{
  "arch": "vgg",
  "dataset": "close-ups of made-up surfaces with and without defects",
  "crop_scale_min": 0.8,
  "horizontal_flip": true,
  "translate": 0.06,
  "num_classes": [9, 9],
  "channel_attention": "se",
  "optimizer": "ademamix",
  "beta3": 0.999
}
Rows from block 9 of a small image classifier, named by matrix and row number. Each number is 500 + 25 x the weight over its row's rms, rounded and kept within 0 to 999. All counts start at 0. Numbers have three digits each.
After each channel's rows are labels from the 100 images, of 14848, where the channel reaches its highest value: "colour at peak" is the nearest of a few named colours to the mean colour under the peak; "strongest on" is what is common among them. Only what is clearly more common there than usual is listed. The data: close-ups of made-up surfaces with and without defects. In brackets: how many of the 100.
# conv: 3x3 conv (model.blocks.9.conv.weight, 192x192x3x3, each kernel summed), inputs 96-191

conv.160:500500501499500501492499468723499501496500500500500500500501498476500503425499501500500498499499488498501498509498517498498492501499500500498496500500500500502502500500499476426502501499500501498500501500501500500499501475502501496498499501502500502503503501500500500625500502498518501499
colour at peak: pink (43)
strongest on: wire mesh (88); bright spot (68); hole (32)

conv.120:498499501499500500424498480502500499490500502497501496500498500557496489502495501501502499506500608501501496511500481498499461500504500501500509499498500498501502497499499437419500501498499500499499511496500499499498501489498501493500498499501502460494497501501499500502499501500429501501
colour at peak: pink (46)
strongest on: wire mesh (92); bright spot (83)

conv.190:499497504496498499493494472464504502506501503501498497500497494500494493422505495497491494498489483502500499496503483498505506502497500499502506499503499498495504451502500482498493503499503500499496499501497502500499493503502498499486494499497491505503499498502506500483495498504503500493
colour at peak: grey (100)
strongest on: wire mesh (100); bright spot (76)

conv.75:490497491484493496488493482496505498514494503490494496498494491491489521425532494503494495497480387492487497531498451499508521502495490489502483481498500504498489513498498497500505506497501496492508497498498500497504495425498498482496487492491489495492505506501504493550488494490490495476
colour at peak: brown (91)
strongest on: wood (97); specks (32)

conv.14:500500501499500499493499506488501499510500499500500499500499501417500493497507500498500500500500491499499500507498451499500491500500500500499501500499500500500500480500500503506498500500500500500500498499499500500499499501500499497499498500500499496499504501500499499477500500503511499499
colour at peak: grey (91)
strongest on: wire mesh (100); dent (93)

conv.59:500490504496492503505500504511496500503503497500497500502497501497499473513491489500489502499494444494496497509495486498499493484491498495472506498496494498502500494490495498488496503498497499494498502493492501490501499479503495471495492502500492517504507491502494500441500501503497494497
colour at peak: grey (100)
strongest on: wire mesh (100); stain (51)

conv.92:500500500500501498491499477759501501500499498503498500500500497506500507421494500499501496498499539499498501499500526497498501500499500500499501502499500499499499496500497489489501501499501501502499498499500499501499499518500501509497500501500498498503501502500497500516500500508523500499
colour at peak: pink (52)
strongest on: wire mesh (87); bright spot (69); scratch (31)

conv.173:503501499500501499477502500806495502497501495502498505500500497502499499472527499499502498496501497500501501499499502497495501499499502501499495501500501500498500484500497458439502500498501498499500500500499499500500499489501501510496499501501501500498495500499499500533500499505488502499
colour at peak: pink (53)
strongest on: wire mesh (100); bright spot (99)

conv.48:456528422468490510493460510499514507502459476475478443467424460506512503491498527504518478510499498480508490507507492516530506517482483480494500510513497508475463499487512498489509503509421508473491501515502512505507497502458494499490460506504491506499507505486506515502508501501503505472
colour at peak: grey (99)
strongest on: wire mesh (100); dent (28)

conv.18:498499501500495499501499523528498500498500499500498503501497501491499496642501498499499502500500432499499498493496434500502484496495500499494496500495498499499501503498499518486500500500501500499499498497499496496499498500501501496501496497500501496498500495500496499358498500498528499498
colour at peak: grey (100)
strongest on: wire mesh (100); stain (66); dent (32)

conv.142:500499493498501501501499436495505497509492478496500501497501501515499503339500501502497506501476514498493500507505509487350501503502503503506504504505507498495488501506496493496503500501500497488500500503498506510501500512495505496502503498493497497499504506499507496492503497499512495501
colour at peak: brown (96)
strongest on: wood (100); smear (64)

conv.23:500500500500500500500499509236500499511500500499500499500499499463500502518498500499500499499500505499499500499499496499500490500501500500499503500500499500500500499500500498506501499500500500500502499500499501500500500497499500502499498499500501495499501500500499499475500500498521500500
colour at peak: brown (59)
strongest on: wire mesh (100); stain (97)

conv.144:499500500500500500513500496272502500495499500500500502500500500509499501452505500498501500502499493497499499507499509499499497500499498500499498501499500499500499509500499512493501501500500500500503500499500500500500500488501500508499500500500500519502501501500499499527499500503513500500
colour at peak: brown (59)
strongest on: wire mesh (100); stain (67); specks (33)

conv.170:501512519499467494499479510446501510502508507506490498496501498461490492514498502492514483511511476509497498526458483489499501493479514496492491503484505497507517471509493521477495523512512514508487413500506505506485491488501499527516480503508516499506514492505502488447491512505504498484
colour at peak: grey (99)
strongest on: wire mesh (100)

conv.162:500500500500500499494498512428500499525501501499501499500499500337500497512490502501501498501500548500500499495500514499501494502501499501499504500499500500501501502501501522508501499501500500500502504499499501501499501506500500502500499499502500505499499499500499498540499501500525500501
colour at peak: brown (59)
strongest on: wire mesh (100); stain (95)

conv.176:499498500497498501506500536660499500504500496501497498501498499494502503773503499499497499501505473502498500506499481504512503494495500500496501502499500502497501574498501517497498500500502500499501503500500500495500499492501500486498497498500495497504501495500500500470500500500498500499
colour at peak: grey (98)
strongest on: wire mesh (100); dent (33); stain (31)

conv.116:500500500500500499499500492542500500500500500500500501500500501502500500490498500499500501500500504500500500502500490499499500500500500500500499500500500500500500495500499500496500500500500500500499500500500500500500499498501500495500500500500500498499500501500499500489500500504486500500
colour at peak: grey (100)
strongest on: wire mesh (100); crack (72)

conv.131:500507516501496506447502558463479498497503491501492500512485502476505481597492501496484503496509484495504488493494486503531481472472503502391494482490490501495511513482491531475491479490519496507497506493499478465498500494507498492495466481498495513500480460491489506486497505504507502502
colour at peak: grey (100)
strongest on: wire mesh (100)

conv.97:504501500496499502528500493472500501503501495499501500499499500503504506453491501495501499501500566501500504506497558501498493504502504503501504500498491503501500551492506516488502492500496497503504489499497495500503501488500495515501499504501499442499498498500497494535502500504444499500
colour at peak: grey (68)
strongest on: wire mesh (100); dent (50); bright spot (50)

conv.70:499495498501498496493499497571503502490500500499501502502498497523495499440509498500498500501499462496497499497497512498501500502496496501500492501499499499505498606499498586521502500501499499498504500499501499500501500459501503522502501495498499498498508502501500496634497499494550501500
colour at peak: brown (72)
strongest on: wire mesh (100); stain (98)